From a checkpoint of a small CTC image transcriber.
Model: 64-pixel images, norm layernorm, activation relu, patch size [4, 4], width 384.
Training: muon at rate 0.0082, 17100 steps, batches of 64.
Data: trained on short English words printed on busy colour backdrops, 12.1 epochs.
Rows from block 6 of a small CTC image transcriber, named by matrix and row number. Rows with one number belong to one neuron. Each number is 128 + 32 x the weight over its row's rms, rounded and kept within 0 to 255. All counts start at 0. Numbers have three digits each.
After each neuron's rows are labels from the 100 images, of 14976, where the neuron reaches its highest value: "top examples" is what is common among them. Only what is clearly more common there than usual is listed. The data: short English words printed on busy colour backdrops. In brackets: how many of the 100.
# fc1: MLP up (model.blocks.6.mlp.fc1.weight, 1152x384), inputs 43-85
# fc2: MLP down (model.blocks.6.mlp.fc2.weight, 384x1152, transposed), outputs 43-85

fc1.359:144154114180069115090174176202132068129102160126152087102162153192111161131182164089108107044090161115177121152084117176168114106
fc2.359:095164148085141116131181155143156117167126124122146201145091199048138140118116061095152185140125129173093087076102159085137113103
top examples: bold (73); the letter c (30)

fc1.59:147109133162141150156122093156127183158150156057107162184239123102117117083067104068147111154141159080135119178125119210131125117
fc2.59:163138146152149109127143163131129131151171195109159155105174149140183107181083128124150139136053148095113131091093112105165154110
top examples: the letter p (39)

fc1.69:158125155076171156095139154173164139089142100156149134105112176123135104081081139176110129118118166087143121136074164104055034190
fc2.69:097141137131073147182088131122101085078104103126116108159077121121126110114134103080131111123138108095174115111111112102137142066
top examples: the letter f (25)

fc1.759:143162188089136100212114065097079118072139118149120192186130087106109130105123159105128110148122125092150163093150134144087166101
fc2.759:129102081131122153100150130142131164164105097089141116045117221130167123134112108190111158072122070082116107181123099142141100153
top examples: the letter e (90)

fc1.12:126107172109076157080157108182052103104082162122101092161183165120124117135213103147186113069125112088094114125116114129085167194
fc2.12:142092157141119074173134125111123116123165203109111096073165125114150177150165163097141159164129127140062110115078085099107130118
top examples: the letter w (56)

fc1.660:136069139135133190103135137108117111104136112059101157149148072169150114070164118129175121097138121091140157108159087129100098128
fc2.660:182142113158153114165112102142110137135151128148102143112117166088177144174097147129099116121077119175112104147106165130114184103
top examples: the letter h (37)

fc1.354:100136144114107067135146125107164127130158099104146147091159094132075114123118116148202103179117132071079195146184111086109162161
fc2.354:149128156209153186098102138169144103146146180122093173077132170095119082104086132046169184077104118161116120124127103142131132083
top examples: the letter r (53)

fc1.374:143164163127194115121181131115136082115086123120099119127130126109119129157131130098117084135158090107171099127132132117134115135
fc2.374:127097131073125164142146108194113118119208146103138153112092097155092192099154117087190089082077122043111103147143109089115100086
top examples: the letter d (60)

fc1.131:147093144107157143149103127088090158151172197110044161085100134129150160135108105163117085086120117145084150130156157147100143140
fc2.131:103114122093133143098133150180134115121123040087094146138163164180141092077120136125102162135093150057191159118141171092127083134
top examples: the letter l (47)

fc1.427:121119127111138127135099152143128173122090157150077133159129113137139118113103140133138166163138123147143117093155132130125117078
fc2.427:117084130131179199132138114109127115125133158107094138103162154143134130175140154150151142087173111068092156146063184157116150146
top examples: capitals (83); the letter a (66)

fc1.70:157124138107139139127169170096143143157114130148145121067099134111147118156151163085126165086136084112131158158128122126119164110
fc2.70:119066122149164155146160118122138091095130117151122114155127130124078117176110070113066211126143210160164115137133086177132130065
top examples: the letter r (91); capitals (81)

fc1.153:136134120172151149217162148142050122151124162128115162105100180102186142104185132085136132138131144229137105153191126133114115124
fc2.153:107185145127125096131105141123078150084098138134116224110105105121081121085157138107160109120136144054115153137125161091111179133
top examples: the letter u (28)

fc1.604:137119122108128145121104099142064145148141153116107146104156092143122111070135137058142136119092151137117120130138155109163146065
fc2.604:148147128149125066176152184098118117147101084092167085150151107141160094134150170168128088083113132143141158132139149142088067067
top examples: the letter l (56); the letter i (52)

fc1.761:114058159077177153172094119149132113097122151140107135088030149125104099138070068079111099112127159162162134110084129162125093138
fc2.761:142095176075133119134156171159130102116168107162090125167128132186105151177066211161128158133091059088142113139100145066166204164
top examples: the letter d (55)

fc1.252:114112183167149118167103141143092130100167095150145122144210144169120151096084093082130133171120103103137132080173126172113077150
fc2.252:127133025081130087103116116088129124153161133085166083139163089084159103188184113093109106138097126146137123146104087098093156135
top examples: the letter k (47)

fc1.312:118087099134171169160130117116124134162130122139079144155176085076160169113152120156119139154155097113113161053101113115096117110
fc2.312:166121176145087128142106155168092163112138163125164054118102115201096145086152106103164082183129144119100113134080099106122125112
top examples: the letter w (36)

fc1.159:111126137101154082174156187171157102107115114165136130132077184105117165157193169132107146236113187161117223100106104101134118120
fc2.159:143148059052180112133099118127182118131092105134146181092194204122060133176189128090106187193125119167094171074134136108107120099
top examples: the letter r (94); capitals (82)

fc1.473:142111175149128115128140110108129108128193135101082096102194103137088137105135112136130144100180100150098058136105147143127115127
fc2.473:123118132141133144161120113129130153050070162173095082089119085171129110126111172136104096146063175135126162082074137127161125099
top examples: the letter m (50)

fc1.315:081135141108114114119136141135179128083063130129090101135123112154167135117146149151161139101122061068118125118105141125112111129
fc2.315:142138159173161069175124078196143167127146123165205118067148147157154147100110125103134104092130098135154112180173100091116139217
top examples: the letter y (44); the letter w (29)

fc1.186:079094092109162126134103058193119159102116129153147104098145111113134122140091131104100107104169120150145088112109101148136099127
fc2.186:136151074169141070147098144070053139106151153135086120080144108085124189073069119127135110160159090081153176181148140087110106146
top examples: the letter u (37); the letter m (35)

fc1.56:162081058141133108081081160146143096116242129074106106164143097123079149138123149113172114143140208113077120176113194156130104131
fc2.56:114136184131149212204138150096125129075106090129190115106120101121095139109136102162131167106074129090118173113129166084143164102
top examples: the letter u (37)

fc1.60:078116111130100128074134108111124121140113134194117134062150157146136137154131165122162167060140168111076136078118084142156093079
fc2.60:134058125145123197089092139157154113138090202159106136126059161113134058116154070121104150185120162134128123189167144121141135111
top examples: the letter y (31)

fc1.65:107130169084117104188080136128120151155086159139147089164086116107085120124131160114128152173077139079137152110118135153167082099
fc2.65:087120189162162142107129086126102092129177119182129168141155143039140197147070134109115125108116127086207147017123139129121162218
top examples: capitals (73); the letter r (71); the letter b (33)

fc1.431:119056117155159129167077126085224135123168130062165109127155180123140141122127133182069097141106156115161068116139152147113157074
fc2.431:131069105118131146131142125187095142154133137136106143092118194159111150124147132098140194204052139152156128109071089127096035202
top examples: the letter r (45); the letter k (38); the letter w (28)

fc1.101:067092132159158139111087101087091151149099175147118158140169155122166129098143125132140128153133077166144120158088091098128106106
fc2.101:142102092121187112177110117128126125110126107141144142127165197087105087147114150097057094154104142129149125137058114119086146152
top examples: the letter e (64)

fc1.29:121122162124101113148126155136116142179174073140130118124092218075091167141129093124145150084111152113183103150100111133151135127
fc2.29:131073175115142128124095140094096158080142140071101106099115111075098095156141112140134124107131139132112181069148164105115142104
top examples: bold (72); the letter r (46); the letter h (36)

fc1.244:119142091151119100119139187138107103145139107073109144091088141099142145119070146145154156138099118151077145108131123149152088128
fc2.244:170088191107148145169106154083099183172096142106124134110119126056110116118110160074160092068139172109144141128138155175116181102
top examples: the letter r (53)

fc1.226:124135142119158100100120159145093103103117104144135153145123174149177134060113130122152077155086105148105105165176154143081118110
fc2.226:167145119157098150147089116171138122148116116154076145122124149156161168067106123098128145117109119123154136175112068139100074106
top examples: the letter o (63); the letter u (26)

fc1.708:074174089134115162163155109143152130122174111075131041158166082143163112114090180124122143103118143078121123146102108153124118086
fc2.708:139127133139171169103181118148105098175137159122182121113190182155120155083153118168133098164147168166087160221158095123053114107
top examples: serif (51); the letter c (29)

fc1.394:186128063121143164174079113127173134144144163120129128189073227146144136120138186096083122095091097083154161070091088118110100118
fc2.394:130130176130147097116085161127125132148146094089150104135155135076117128098125116153172155144158156124147087164122070135109128025
top examples: capitals (65)

fc1.615:088155146111091139135182132159191123085132075095170097110164109129148115161165157101128107082095176126150125119167161140122142182
fc2.615:149203067125110143073126159139162118163105153102176168153071115125146118151059086124156113104157058145086139069071098113139140126
top examples: the letter d (47)

fc1.322:155080113086138157151060148097120174140099131091138126047099147173107082157137083137142039097109150111126093137099098190044130144
fc2.322:126134131076129102127157190166097115150138111124136135131148115100104101142149125142136166253109114125120151074132129135139147149
top examples: the letter o (84)

fc1.481:139145075098135099168106093145112161144117166105129145139068098140096175107078102159136068167167199114091139119086124148129166152
fc2.481:121122122161120065110165133148164099149104103091106146040106209109129215082139189106181187105097125102137151167185170107088084118
top examples: the letter t (46); monospaced (38)

fc1.412:107167140146156170160164099167119137156100119127152133172088177154155088179072123094090092092130092156141146097170118132148124136
fc2.412:125088179099113137093129116117156143124152111129169121137111135098143114153184127124146133157172121147075112194158170167131125140
top examples: bold (80); the letter a (67)

fc1.137:127125062111105188091139147113182116087137162123098132105131094154153132149135106094122121090120176173173139157158094156151097150
fc2.137:149184196142128121130071170161142131131171150130197083194108123103080086064091087135110164084139108141070050090091130114117129143
top examples: italic (75)

fc1.270:109113114198114134208142202125075122084130115147150098135090156136127125115169211112152166123134166100202129127165130176179155129
fc2.270:117152112118098146057157058113153087133141160154223138133143198174119169110125107144180136080173099161109160170167039103106176109
top examples: the letter o (62)

fc1.500:172123112175105103180129103137114144173110075130142088103086119117104126097100115114140082111186128115075103091122212167154114142
fc2.500:131120169089113098086112186126130114108093143068147159156168117136136168175120085143128128135096113063120146117155027154151130183
top examples: the letter p (40)

fc1.444:187121125084118149113138117130166142154150106169173171143152152118129094154108088151111116086110145106128178133096080105136149165
fc2.444:129114122116136127173147114077181135099127105123138121170086089061124142099096149145117123124148117114137092083125161113123087135
top examples: the letter d (45)

fc1.753:108149109107100142135063197142146119196133105096208109146084087138117124153072143146119099132131140130079115126171157146137118083
fc2.753:128135076131117159159117201121108134033139132086072126117153163145140153129148085136101114155123175136154060064122194103131110133
top examples: the letter m (35)

fc1.610:089181158170096137140203121168104091171083176160192121074119189154122153106124130109067095107162137122099121068134144171090132132
fc2.610:125181107096114140110081124082136125085105213134079136108127115054132050107126146048085142088118115141090093128091125144202121126
top examples: italic (81)

fc1.288:080107065174149145121122099152057160105094130149097107083113107112134155137079126110078110151156109127119107125104166139122101117
fc2.288:137120138109191143139142120120127101118138109121107141130064164104086176141154196148122124153109127167105114116106113078162137141
top examples: the letter a (60); monospaced (47)

fc1.351:134169062096139061155141113106148131204097076148131130127126084134134138126120130134136146104100066100102075161137150167148122139
fc2.351:132062161128123148080085156149110107121154092137103198083158136071175177081105105154106139101171095164237082134090130124078135170
top examples: the letter l (47)

fc1.11:124139127047151163174113124206149119104114094152200093163089127101141114138139095114145105202177091174153145102132176147160140121
fc2.11:134168146086156153223115165083153102071057116114118121222170103121093148164141211091090112144142133152121121075107121075073145164
top examples: the letter o (73)

fc1.704:137081128138129111177106112150210091140098157148105170125146163140035103176129153117127082144180093175095147108135112108053100118
fc2.704:112089181164151108109143220144128135096100115135108110151122118167134117086142132172125145173101100109183124165171202201073243148
top examples: the letter e (78)

fc1.524:145195135164136125149140092130132110108113057113124086123141105123070072131146124163163127094125136156130192186151106154108071113
fc2.524:165078116149087144109135140124129130069136062081156153080134123149168119151118151102152147119137143134107074120136102139190070151
top examples: yellow ink (31)

fc1.652:133109057118082141074088142153114117144201108153199131130120148171206133095140121162076155157174159128116150116149132095155126127
fc2.652:134140096093121095174205102125128144122118104162073127171150182116104042126146116121078148151125097141131093091103142055112141131
top examples: yellow ink (29)

fc1.77:155137076149115136086141153135152100143124136098140109106090181126098171160111142112087123119147144107128169138126106140135112111
fc2.77:173094183135096145185126062121175124202126206173042149096149164118139131118151058109106153122111143079115138167075138120141154149
top examples: the letter m (33)

fc1.626:125124129167121098139152153174150052127138101173152136175151122074139155125146122163148127128116068185143126104126051088148128108
fc2.626:089226088101133133121125104123048142150123086143129141125153088110148084133114126104050102135114103129120167110135124162164179087
top examples: the letter p (30)

fc1.700:093179124112127180141094213176153087116108108110138138167082119114137132137109075126141094074124078071144094119096129085134156086
fc2.700:150126119084145135117116171137155135137137102152122138148074155137094134146099093113100159146106150154167150139131118142087125135
top examples: the letter t (53)

fc1.419:147117142092157142094133106154109159087186146117092139111128142118150144121147146174123110143178134122131115160102152137153111158
fc2.419:153116128194126076180131138146090133161077084120148150108107118136110114110163140175088146088106137106129158176125149110129122157
top examples: the letter y (29)

fc1.447:118130124118127201059152132138042124135149148149170119116110117101143107117070132123157087114137128196104181120154157125178127112
fc2.447:141129134115125114172126146168123139200159110131152158101060123130062150086113104116142117151105152109110140088117112164066172142
top examples: the letter t (80); small letters (60)

fc1.61:156106116110195113144144126090099198139169137141093184143131124130113127135176094097162072119122198111091155130109121108103127151
fc2.61:128168154185105115103115147155121150106085165128113174074231136118183161066195114182141141102134124074143156067146112122166120148
top examples: the letter w (47)

fc1.266:161076095121143148215116134154100096104123144159160132090159124067119119110129061150120127171162121116128116124110136123089162090
fc2.266:104111102109112139083148159118157114127124149125111109136107128103122140097112158087110117106170127101151117110119104088133119112
top examples: the letter a (61)

fc1.738:097135109130105105169118094131181090143135102151081171105108181143125129157151140094089164128139126136131158107147102171146125122
fc2.738:142103103094164115122170154109180158085136122165161117118169128157100124127166125135109133164119103148152080148144141150179156097
top examples: the letter r (56)

fc1.485:123065112062129143125119161087150093113189140174119165107141099156160133124142132116147185042117104117103088123186100155153105146
fc2.485:128068139155123119167102144140083120096096121052217182131133183150096083163134127126081160130170097096152199150103149166109151128
top examples: the letter p (41)

fc1.498:075195167114105100131121141093153123098179094106143136171065170075152140122050153113098149121116166111127072186104184112113085136
fc2.498:145058102100132170148139165167098107091129121153124125176052102132131136156122114147204155096170122115119142137167146210113179193
top examples: the letter a (87)

fc1.628:126123141117096143143093159131144140108137182152135113117106106183135085100143094136134130126134119114117088079123173066103140110
fc2.628:145147146129100183097079104140101108126147108068104208141154176078079091128098173098135062085123103156105186171149134156177135125
top examples: italic (73); the letter m (28)

fc1.97:137124153152099136113082060116161114117163079150143076123092133097172124138107086123124123131138102091184119132126113140066149061
fc2.97:148153174190108135081125067165133159161148147136115067180089126152090139100165154149104080134107168141138157154118120143142147126
top examples: capitals (65); the letter k (32)

fc1.103:124132049166113094157115191143086142180163098121168092139119107124187164120113122171100098104133165145101150094096077131134140169
fc2.103:120109208093136101076149138125200158101108097132073147087133160110207164123059092151170155172140071147084214146186152110134140143
top examples: the letter s (66)

fc1.122:147141160083166108141129175145133100082144140126141117127108127131145149148105094124138102155107095147107122088131099098143127155
fc2.122:087163131133107165125127140172112131188117075162140091213126137126147151093150145105123186099103122106150135139093157122118164106
top examples: the letter h (42); the letter b (35)

fc1.536:158098170086109150136142150145130157102129119148181106111174168137111143152114138103152175115185099108109151066142109083127172105
fc2.536:159074144169105127123118109099139096140147136074176113147130127108163149094173141147117128110110173141152115159131124133129121108
top examples: bold (78); the letter m (30); the letter w (26)

fc1.562:077126175137131117154081134129149118161153174045149134104137083156110142139133130109134138096138142125060125026103139115163139078
fc2.562:052156094136090109102174135132117151102085175141117128175120140089171134089133123192192090157146050127147131161158176141162117087
top examples: the letter w (66)

fc1.703:156139124090180083063138145176103110157052097119104155117107108113179081115062128122117095204119113112136103124202171196132139111
fc2.703:133146090107130134154076145086129134051105133161126206150119099128147129137160119043149120129099138103115163143111143169135118142
top examples: italic (74)

fc1.521:097136175102073124103131116140107140116118112129159127060071127174058030118130138146151176161099045058105141155128122176166117160
fc2.521:123076110129134094096142139128160140128126128115096123162163121107148205169138101164098045127123185098107086085144103147038150089
top examples: italic (73)

fc1.316:154168069123137170152117125113090141114141198101181145066110114127088068104102145101120156124107149155115102126137090171131122173
fc2.316:154153179130142065084142133137148121128103102088115117128087137160110173144197124126149165132125152159102139086101109095147117127
top examples: the letter y (28)

fc1.565:151108147110144087203088114139099125098113161109087116109097167138131108141140090151197135184081148201105148185114103174043133137
fc2.565:090107141097139138128152097184118136171186064131155149105107136081099108182115182094083081119087082152090109165080121112138127080
top examples: the letter d (40)

fc1.614:137123140134106095145105132176099132138132140140129117164145157144171134131139149077028182148158094232115143072141171128152122154
fc2.614:100132091123103126081087170173119148150183122188160153059075152135152168150159132123141125107164138136113122205103105136146183133
top examples: the letter o (73)

fc1.488:098082149091127098175137104091123124138106153071102118165137085112101164161149148077128145138090164139056107133117204142140172147
fc2.488:149114073154103149103112124160152157140103126060127144159134127130127111136109143185173089131136150119161152077118097151139139168
top examples: serif (66); the letter w (45)

fc1.506:133120185132162156138119226109130102115073151155129180126084116134111134136098159119160127049118118165149097104145116115197122115
fc2.506:175055112159184106107181217173078116152136102144164109132076208064059141150146110150100170145136133156159135165120172107129126159
top examples: the letter t (64); the letter b (36)

fc1.91:064083140098133128101186114176170162141103102115133181140141146137121101128105178092122096086171140126080113081146133071190151146
fc2.91:102182148129097093174137143099158172119187152129131119088120080111138137143168062150169148154122113162173152188137090169160125079
top examples: the letter p (37)

fc1.62:149132140064141160152142151117157188123109125123113154136119127129138171048136155163147151120148084108108119110114110131071132096
fc2.62:058138156139107131110106169126146185122112141147176133118147158115181146152194124162101142163126123119128120147106151117164125165
top examples: the letter e (71)

fc1.96:146096097142120096108125157157110160109118111172128099033125119180155155091153144150077170132113038155103156112143111149148156117
fc2.96:152072168145115169110150139184148171133166084117125126168125215150153117175163094116117148083142115132118220130145124080112149091
top examples: the letter o (71)

fc1.9:153145129142104125144179152152109149091187145140110161154075133129119137176138154060119150096132067175059110131208136131169148142
fc2.9:082071124168106246130181105126171192175120109092104173140164155199173109131148081120172094132143179108132122109122127082141130131
top examples: italic (78)

fc1.597:141137132133123112186125125118120165085166117125135088151139153158087156120144152111135139162145098100120159099083111135127071173
fc2.597:148123125119114046112157038110110155085117166165116185068140054114184165129188133067138140178107132122121128143094082103069134156
top examples: the letter k (76)

fc1.260:164125096074131149105144185120132178132133092121100178131151129097094172161154111144203163133143129104124129164133117100137087113
fc2.260:130053155161098129079086164094135101156093132141100160045077167105079098123104148151091127097113171128107160104081111138134107157
top examples: the letter t (68); small letters (64)

fc1.272:135098177104101115133202076140121109129120152134155153121131141108154104079144184111148110072148116110124105175123106174104131112
fc2.272:098091079123142113134142130127155152081143140148072114192121149121111155157114100119113099104090143140106107086114117125109127127
top examples: the letter p (51)

fc1.364:060163131107118160159151135148103120150149123119099136165132141101111161099162137104200148169172122056096138077134089101230148126
fc2.364:135147119149139136142168153125007160085149116147143147168148144118149152112170128150110106122129088119107136090108164136131113079
top examples: the letter f (29)

fc1.250:109145132120087097140111128157186119096120139138135135185115145105119097139154141176139089146147093123136145227119125122181088089
fc2.250:187157091127144154129094144157128129184106131136111112142135141131140141160162160126070104072152160156143060075128101125109144152
top examples: the letter h (34); the letter b (29)

fc1.454:087086168128080128066022123116152123081200121163116131108135163082096174132120188185170107092163152147172162134111164145122120120
fc2.454:101115159174175172117141087165109175149079128100154142131093068092108070157101097131165062068094175081165182153143080129163100133
top examples: capitals (60)

fc1.154:106160249083187125131091099131130117128107131085193128156111130108080130089050133146101111140148118166152060101137105110145095069
fc2.154:152104125109173099161152107115151084091117116132099124173143103156095140156055114115144155144152088100224134069135135135149153133
top examples: the letter d (39)

fc1.710:128103122111150115142149205109021131121054118102134114111114159075070109142069143099116164163135166163178103091204109093144198107
fc2.710:120090150210120164116088136146190116156125153111121112179115157195142178124170128149130078141111150141122140095095135104094141181
top examples: bold (71)

fc1.150:142138155134137113173136183156090166164088152188160105127103116161120077107197151097111178157119095158125103128074135142177147119
fc2.150:147088118117139120150113215096104131122138136135106117159140171028101128093142154149162059127104123160107146120096116133099142120
top examples: the letter s (68)

fc1.723:180047155111131139146083162128136108133149111157114132144110163144097131143095137162156109136103110155118137108150153146136136125
fc2.723:111175110121102168113126126158161112153134104069125144106133155131153132137139073125198141074147085165175162124171122154131199167
top examples: yellow ink (27)

fc1.404:103152074120138171085135071097126127123107098201104148104165159092160144133122140131125133113161163086124104135122140094093139102
fc2.404:129162102165145133144134110148133107132087129112102164103159161119148154111143133125141113149146144125103103150145143132094100113
top examples: bold (82); the letter l (55)

fc1.277:180145173157122059129107082090125141082128185139101174071119182142096117169086114146144149157113144145132152153090125128078085130
fc2.277:096146066102137092131117133160117135161122111127149124140158107134123093116112123103114123101105173083137076124116076170117153095
top examples: the letter w (40); the letter m (32)

fc1.381:112119098129156155147092140185130080173128173093133080147132167142067110129089200096118171162133136113089165105093159099067127132
fc2.381:118124094111089133136127109129104131100035145121110154157076123117103163119115114088149098135099146101182082119120144152085094088
top examples: the letter a (84)

fc1.477:113146154125134120103118108133045134103159125070099090147089102124114125137170126077142086181130139144132116183095093140115139115
fc2.477:115105115141129095121130160153132134148122185097129123094206111158163173092163140137131095051097103173108112090128168083144160128
top examples: the letter y (28)

fc1.745:142134156091105132143141159128170148156149132133168123181151147116137108121126111123105079119079148092157128083072131120098154116
fc2.745:149203162150094166119111142146169124109135097151144116086128169170125132155141158154117150115121164135106059126086189139103150153
top examples: the letter h (34); the letter b (30)

fc1.162:160066122152140133165172131105128073128136115153135109118082095184148139112081144119140143128109141070072110113144093078135143166
fc2.162:110166127142127197103115118159125165123120110129134117116094080098095161065170153115091188078145116141154128196136179131187208143
top examples: the letter h (33); the letter m (27)

fc1.164:102108155087085109129107163112135135117106129154112153151069137104099140146136119133100101228122096110165134189159174152121088149
fc2.164:115132138097155139117154079163162121115182113115074135131128108083150166147085132158127125079099112171170150085135090122131140176
top examples: capitals (62)

fc1.532:129134152103134115124116184059121134156122083125102180122145140153117135154161113216161163128139163145044126100159132060124161090
fc2.532:161154141174179153119120148154074104115151224157153116124138097108134150134170125096195127075081087116141166140123156193100146117
top examples: serif (59); the letter p (52)

fc1.396:128053195141129112118129119139121100135132143140115216121178122138096113127110187173121163094102131129129119158064134129083111167
fc2.396:133138101151104150136170131126145148145140099141135104143081112104170125107128131132139149134131155132147098142123118115132170115
top examples: the letter m (46); the letter n (45)

fc1.603:103141109155145120168138123145130138097182108146180165140122106106130088073133152179117148053097142111133192184178110060131104102
fc2.603:103151163173130194114138135140053147109100115142185105089141122175122097136133119081131109170104157127118081103127110156119132137
top examples: the letter w (34); the letter u (27)

fc1.662:079105144130096132065133179164107137112127137201138131147167097123126114138099102148147102134130126165204123123147157113125101183
fc2.662:140143098162135159139153103196157101132095094106133145152104137140137142132199139102143106127161111141058098213127219094157165093
top examples: the letter m (29)

fc1.583:065118095120096102128163124110110091104223141099138184146114065095145140158140123128132149104178125097117169142110138144148127152
fc2.583:115133186143125149134038146199161102112110103140075127115110137098142108159101135129157156126068173140129146114125083056186141160
top examples: the letter s (67)

fc1.406:181138092100079167046100165122104130179106133210112161156143177137063126094160140120116145133087139181144068092057148123092121078
fc2.406:113133107093136133123139126158131129158054146079139061181172131090163143135096076178123119076082122183099118170106106128127157187
top examples: the letter d (38)

fc1.426:110083115181165136102177121131141167176134140098141114172124172122103071092100154139079100117124110135123089094153128115136052141
fc2.426:156131154163113096099093169133126140069106108023118178123113078070171099095107046128154195177155167174128119158135171144177112118
top examples: the letter m (48); the letter h (30)

fc1.651:107109138087102124086066115106141143175196096162113118139115074128113101081135185103115153086084095139089099159093164127132121076
fc2.651:085104095177094120148177130152175151095088153201168105119098133117114200136124106189168101123176154210124194076104158150109107179
top examples: yellow ink (28)